{"model": "masked image model", "dataset": "rendered scenes of coloured solids on a plain floor", "train_examples": 97500, "image_size": 32, "crop_scale_min": 1, "horizontal_flip": false, "method": "mae", "mask_ratio": 0.75, "loss": "mse", "encoder_arch": "vit", "encoder_norm": "layernorm", "encoder_norm_position": "pre", "encoder_activation": "gelu", "encoder_mlp_ratio": 3, "encoder_head_dim": 32, "encoder_fused_qkv": true, "encoder_bias": "all", "encoder_qk_norm": false, "encoder_parallel_block": false, "encoder_inner_norm": false, "encoder_patch_size": [4, 4], "encoder_layers": 8, "encoder_width": 256, "encoder_positions": "learned", "decoder_width": 256, "norm_pix_loss": true, "decoder_layers": 6, "init": "kaiming_normal", "residual_init": "none", "optimizer": "soap", "beta2": 0.99, "learning_rate": 0.0018, "beta1": 0.95, "shampoo_beta": 0.99, "eps": 1e-08, "precondition_frequency": 32, "max_precond_dim": 512, "one_sided": false, "adamw_lr_other_params": 0.00086, "max_grad_norm": 1.0, "max_steps": 9300, "batch_size": 384, "epochs": 36.6, "lr_schedule": "wsd_sqrt", "decay_fraction": 0.3, "final_lr_fraction": 0.01, "warmup_steps": 460, "weight_decay": 0.06, "adamw_weight_decay_other_params": 0.01}
Rows from block 5 of the encoder of a small masked image model, named by matrix and row number. Rows with one number belong to one neuron. Each number is 500 + 50 x the weight over its row's rms, rounded and kept within 0 to 999. All counts start at 0. Numbers have three digits each.
Before each neuron's rows are labels from the 100 images, of 14848, where the neuron reaches its highest value: "responds to" is what is common among them. Only what is clearly more common there than usual is listed. The data: rendered scenes of coloured solids on a plain floor.
# fc1: MLP up (encoder.blocks.5.mlp.fc1.weight, 768x256), inputs 86-171
# fc2: MLP down (encoder.blocks.5.mlp.fc2.weight, 256x768, transposed), outputs 86-171

responds to: red object; count: five; cube frame; its colour: red
fc1.259:564535537473451471531486553525571540398483556479526509536520437502432623485594534474482496559526588574442441499530507593477412536503465558492538597539501425428541519516494525396406439545485441489534560548470512427489495442527558542466554460506525573538555489
fc2.259:417514517512607576510519419537533423562438421456463532483548505511492385491455495571455535481511457406429534433471448486508507565446572434514520418519465474539438521451504504619584544504513494478477500520471500484463533429516538526505469420434431450521455484

responds to: light from behind the scene; green object; tube; cog
fc1.370:527510486391547483423461554418585507623461520465470465559580465557431677432531511544465398528553479653455478434474555545511506489516408552503478489472570506404491551544494519503570595513503480550447474447475528544502536500501466503428440484542424518473450517
fc2.370:546472513446448434441553470475547530609558595548364507429555484505606487586509513516541507558438446569585603568548549463433527492604429365535483485441518487476591539491473474478477463528460540546494472483554529541554564508425464490489493482467611520474411427

responds to: spring; cube frame
fc1.61:497518503413467449399508540484567469435481579487561450449486579434531411546505480459464545437529549496499569504545602556575515499544540486428478489562474447458419501571462416432451549504488525462452498548529492512572459658388503536534504501505394513440492496
fc2.61:423536565543633571562526421549568421532451411439488541528542476533440457451506484511445544511497472472411462449494413519491456542434565470548538480540514463529479520417518511574587525486520464470500549518459509443424543378612557536459492418450467488542471464

responds to: light from behind the scene; purple object
fc1.702:575488519497502538519441465509462566528501493493533532655438608481495555494507616522466493464503579575461523410359440458416448473516547525517492446450565470459465636501474408452573490556564478509432459601517542503519470438430480515452461472493578498602545479
fc2.702:494444429525410399502514561474475498462599561544500520510532482493496510520493463385562479552480509541569507552605568516510574447544422504494425541511470597443542480548448532508424415516463565514545495490555472528575543575523538391477483556535563524433460567

responds to: white object; its colour: white
fc1.219:515536576537556560523571493466530523506538531484435529514423597447544506477538590487562485475537578467457511478423495573439460545434527521531600433522422584446541562399592439495484545510473552488485487509572551496454545521462595435475499486521457555505528435
fc2.219:569440472482369395484470608456451557484556563594535528468485481519536552521480514495488451427471517585599520560514571478475544463563421519467461562407548525483551464622460546489461447512500521537506497490539432562590442567487448479523553539582576518449536550

responds to: light from the left; white object
fc1.707:503518502529482507534412475567560536424490511534502457532440591555513514483520578425418502564546467521414500592394527589429538515414533507521579515461499504483461516505540505516505564442511468440540479423425471482472509438420478539415594591588511562407516488
fc2.707:583483442469411415429497590462464588494581608558526494433469485484522556506471463460557476438477526537640516566520580476528551447543409538454471524455501573421526462566519471441413431488516570557518464479579504577556490570448452454542469551513572483447529532

responds to: white object
fc1.378:550500553593494478458449517407528468593516446498475455459442503582461511500539529517394506468495587472517673506497388592489436415580492469459546499445467518511395465474499506409506445525548517539475490494621475531502507431536535576441424470418516466574464609
fc2.378:490479456416393423528468505470420520448560571547561450513522513433523599535493505504571455478512512578602491543530628433480569468500454556496433519515537567418556512547478519512432491492426544571508421470550482546590508601483473445528464573523596513428561545

responds to: light from the left
fc1.542:481490485587510474594467552519429521553460613435464416552459470569513501528585531556563578399539448514541544500417506474448534544404525532463509470424415424428466534452504436554561507466440507548513415501557562512492533477455517461601481581490526442439482550
fc2.542:477476546415442529560476475460482642520528486526603427446548466502590553419455458476547442485503525478515524567547628454529530459516387505414455547507580504478470484469548501469410501532515505522550509510453462664456398543507431465469452614560498528448513483

responds to: cube frame; spring
fc1.220:503548602479461458476530514478503651527489437553531404524461539494460391517519566496495502481481507502494580468531524558494380413431394536507500501644578493447601491513506422454511486564485496515415550531494561520426441467434471508452501461491518542434508569
fc2.220:437523478520615549546514452564550376480444465404467579494549482511473483481475470519451526515529513467425458453484425515518515597502608450530535468457436429546383528441515549581540523464529472455538523507446495444479543448600563514484501452442439478576454451

responds to: spring; largest object: spring; cube frame
fc1.690:442548599494533502489539546491571561446534633421566555481502496597452437430465558523477556485509516516524407535492511524469407520548545554508425577525468559405500534492460460485503510522548544450519498556414456544533445532503400377445408505555456574527534482
fc2.690:449510484533609556524521410557563401518433392450476504519530491483476447471515472512450521526500474471396511458486448514495466534439549459526558444525515417562446513422533509541565502482497447481471532499474516428422536420560558577504545435445458452519468465

responds to: light from the left; cube frame; spring
fc1.95:455521531518454330485459510512438528573478507573501507493479514573497477385512566487603531452476485484492518533402492493539565604501521554502531466425475525454513459458501456452527538529482482472521506434488541499538547528443428496468572545563518358501497474
fc2.95:526478482410378458460503528518391638506492551554548444475456485506633583509524483504543428502528533573564561546550644447450533460572423580479498533485484536465575480534486542479419437522514540518532448462482457588535428579470454524486492547535562524436480539

responds to: light from the left; green object; count: five; tube
fc1.742:587456457531431426432460545501419555585513524551502587532535429523475508547592484518548522432433484548485557478444504516488538591555474483525500490471443478419547473519511499588529557482505461506488484446402453430573516455341527464538517553514431417474491501
fc2.742:568499462475424481520528597378448565447551602572490442490525523521544555510447458402565519515476583511592530515558572458479578380533432556474481539485514508479534524525501541495414526470526477585546483473546506556499509529487499444595513602588513527417494511

responds to: light from the right
fc1.265:481570492545537472482494481543444449596498551368498484456384443505424493523450494459479621492488547479542548555513378460482472584584505468484628365622424540504493537569553531495472546495507497577446536553534469467511450451442469501471547426459579566531525490
fc2.265:561430482489376449513491577439426589461543548592518501440484535467569628558517509470529498431451510544539520560520562453481582428524406532513424534426533551446532492563473473447457476470508547488535447476539502540571522577489487464525530586539520475490478580

responds to: cube frame
fc1.589:489548498451564580504530502485503581458539499472568536537429518500495453557497564535501539554452388568504544460611527584439576549441534599482478512512499550541561542510489475534485508561518534437450484570497405503477577473545424394451521432517522440415541578
fc2.589:477471476551492432513463462509501367516459486507392474488571496526473531470535456498511463444533640411449461485430487423607422447549456437509553470518462428467409494480523522440536501499478453521575539446476607470511434504510607593541510515451475530585444451

responds to: light from the right; black object
fc1.700:514502525499532540509582491415519425481505492507501602544525560554567568477491530482537476536477561460497545464466604557467489552395409544501524460512500448505367507456543556566498593518491545557476559559537468432413437578507577509402448576440439406521528499
fc2.700:525449507566347421557499456494445480537537487535521570520536505511526555420515499502484431443463450518536536458420458498479484413569426442483451490486520541451635587497436530574531414488524549494503505473491576533633486505439465493538498481599522520478503533

responds to: white object; its colour: white
fc1.28:409547457483557467572521476491431561528535521598483499536494475564474544520487525557487489511469524463478413459552543486471499499514544447488465396531518517574546509435600549532539530463532666509420496470562516401487434512454469515531455466414575524552465475
fc2.28:585412529517436500453499504502582444431458516380537496435508531431515465457555471470514517498518487502517599497485503437550530481473459595521534625442534499458457499527407476487493457544472334462581545518438528573509578449502519481472547529561477465522508554

responds to: light from behind the scene
fc1.621:478452397435469473499482465529503503467533546580481458516447474580569462527484464505544445407573523619465490484464514540526491476472474547533515466415508490462538474540499524438547568522520429548445497521486464509413488418472529516577413550525425520524585480
fc2.621:547551519478438570488600572469401596594524578466477475501460523403505540505559534517525466543497544497596517502549585510458553536542453480555535528526491451473508552471508511473482410439434627512553481526579523538568516495455503479475576573549598513526443492

responds to: light from the left
fc1.696:542510393483573499444523464501532509450492530591433438560486564430478491557497482434472534500549484577450509437484445577498523514529534538503427442479471536529474445488592539482578507566660434483526445498500475488454476446461546536537506521474440535587509532
fc2.696:504541556469445476517492583429446479493560570513563487550511492476495487500511571511588459552573518513506517452420624419406558404528404486506476463502533528504568524537446408499451508467423607550536453503557548538572495504468488503449428570558575440431528515

responds to: tube; light from behind the scene; largest object: tube
fc1.205:548509508503524470468483527489445478460508489491605473544476472514465507535498526439468567616538492590464509526522644491516494527445429568540452529605547568428485454451472525544576569413446524511518493509485571597520485458587493519504536545441503575521469469
fc2.205:530505530390432406415479586527438562452583576599491489482450486525516547541484532499498473474459532492626531576541587573504575474495450471489500495469477496386505499611518582465445501483472562528523466460594551553648542593437460457525440514498631530500508502

responds to: spring; largest object: spring; cube frame
fc1.658:441489601462517465480515461527537444501429540460472530445466524497500528524578474481444493478505506486579523399490556482465548510417377462495522486595578398503453638533450474452525475465519496487450511587510390481585413547490465563554550439568479499497515446
fc2.658:453552516521634561546519437541575431517456398439495529517557501518452424478466485513459549526506493471389480456497428533512434552477607480532508485515477467517455488417524513562547530497483467473498561513433539452416555408569550536448481426425443487536467469

responds to: light from the left; black object; spring
fc1.87:574489535526390482497515519540491505482416463464522465552484560463566461519528443497487476509574539592394486514498429533500499564563534551552517505541472568567549440533524510497447443505498475504415518435422520590510473502563524523447568413533503543420462509
fc2.87:468513498474615562509516461449509505510570539516472533445529477558425494529472533515533591511461486406626486453518521490514445482404492470492519483478504435419405568459519558533572558507499533477584499558579455415468521477459484504532424598459483435601505475

responds to: red object
fc1.163:386393438470519557462572446544506507534604549443450445541443503495462508499489522532493503552426467491560420468449489482490528495475462456490510521456546473523434439506491514472464357615433476471508435482492564370575390452506548469493437492534519473453483527
fc2.163:604597531529464486523439495497543441429423438521539563433578521510559497514494472495481535485566490549408534497582502516483546507489550560511502494560489550487560534494526506530541629384547492555492555540445423592387626558533448497497573448419479521531485463

responds to: light from the left
fc1.340:490458504516511504594465403455516436435613491536496493506536582550444454502482482574529472592590491578544550534544512538470507494425463553596517529447519520468453512632497459475540482549455458495484396498473471573495591411442532530533466519493518364439528461
fc2.340:594445432481510512441611568494516560552444499517591596436465467448415528503591413512471434432537556564529552498432573485536503459559451519437452566464559505482454508438499519500426441462520558496534516553544523473586431533427432480472498610578475585435506502

responds to: cube frame; spring
fc1.576:473539479529577438521493515527529518431528544517472497425508533582534491588495533531494563460532562420497404461451419467509542547513549490464421530531527522444476501563642434581457483572532537528467486541531444438515475658452454548405480501480428522402509538
fc2.576:462525534485551572525532425538564405562442420435509546572530478487447451406503448505461508500483470533447524483531501519506420489480559495551571478545504444565497522417458550500557542438488452449496567473460532459428539360603563531508519463482497465584496443

responds to: light from behind the scene
fc1.712:419448483476622446547401411468592481424554597483526504480513545426521497516497543505466456498486514433586463484506451491450575472495434485496524509610454502454464467502526569439481481374588459504476549531483452564506569551494520446444533548620433393539508503
fc2.712:595528541554334511450517582478373542593481452565492477508513476569547503466521514478571499498447501581476569539467543501528409485519553488520433489413533522582547492531518470507497479607381562497480426465526525484493416487471496510589436471443593546451553538

responds to: spring; cube frame
fc1.318:472496475428476492517488424549476528513492499535528478528539599466530561466587559533505520528549430500508491585493560530495542505465440472496456565579531505564558521473679456527453485593417584591497542457536555496530456535525502518470490609518575544460476540
fc2.318:555474465481393483447507580470474593454568584565473486517427521478553591519496503474549434478475547545600501544481598469476535448556430530489529527472524555486535463563501512472419503520523571521510444491542509582576475581416441444553496565589555546503537532

responds to: tube; largest object: tube
fc1.353:598532576430449427478446489460507466509465575470567553527446444587405416546433429486515552535541530536485573413509510505480505537479560547558474425569549489442479577474449456484537463444507490467594495560580557503530497482472532578504465531587489486578458481
fc2.353:519444508484466503442556574502458528452659458593542468438463472481581602483496507482519456493532507458575464557511565462455579507589384496504516598510488504461494498578510552532439472561444548545498524495560551529575540487441483463443475487484519542469478525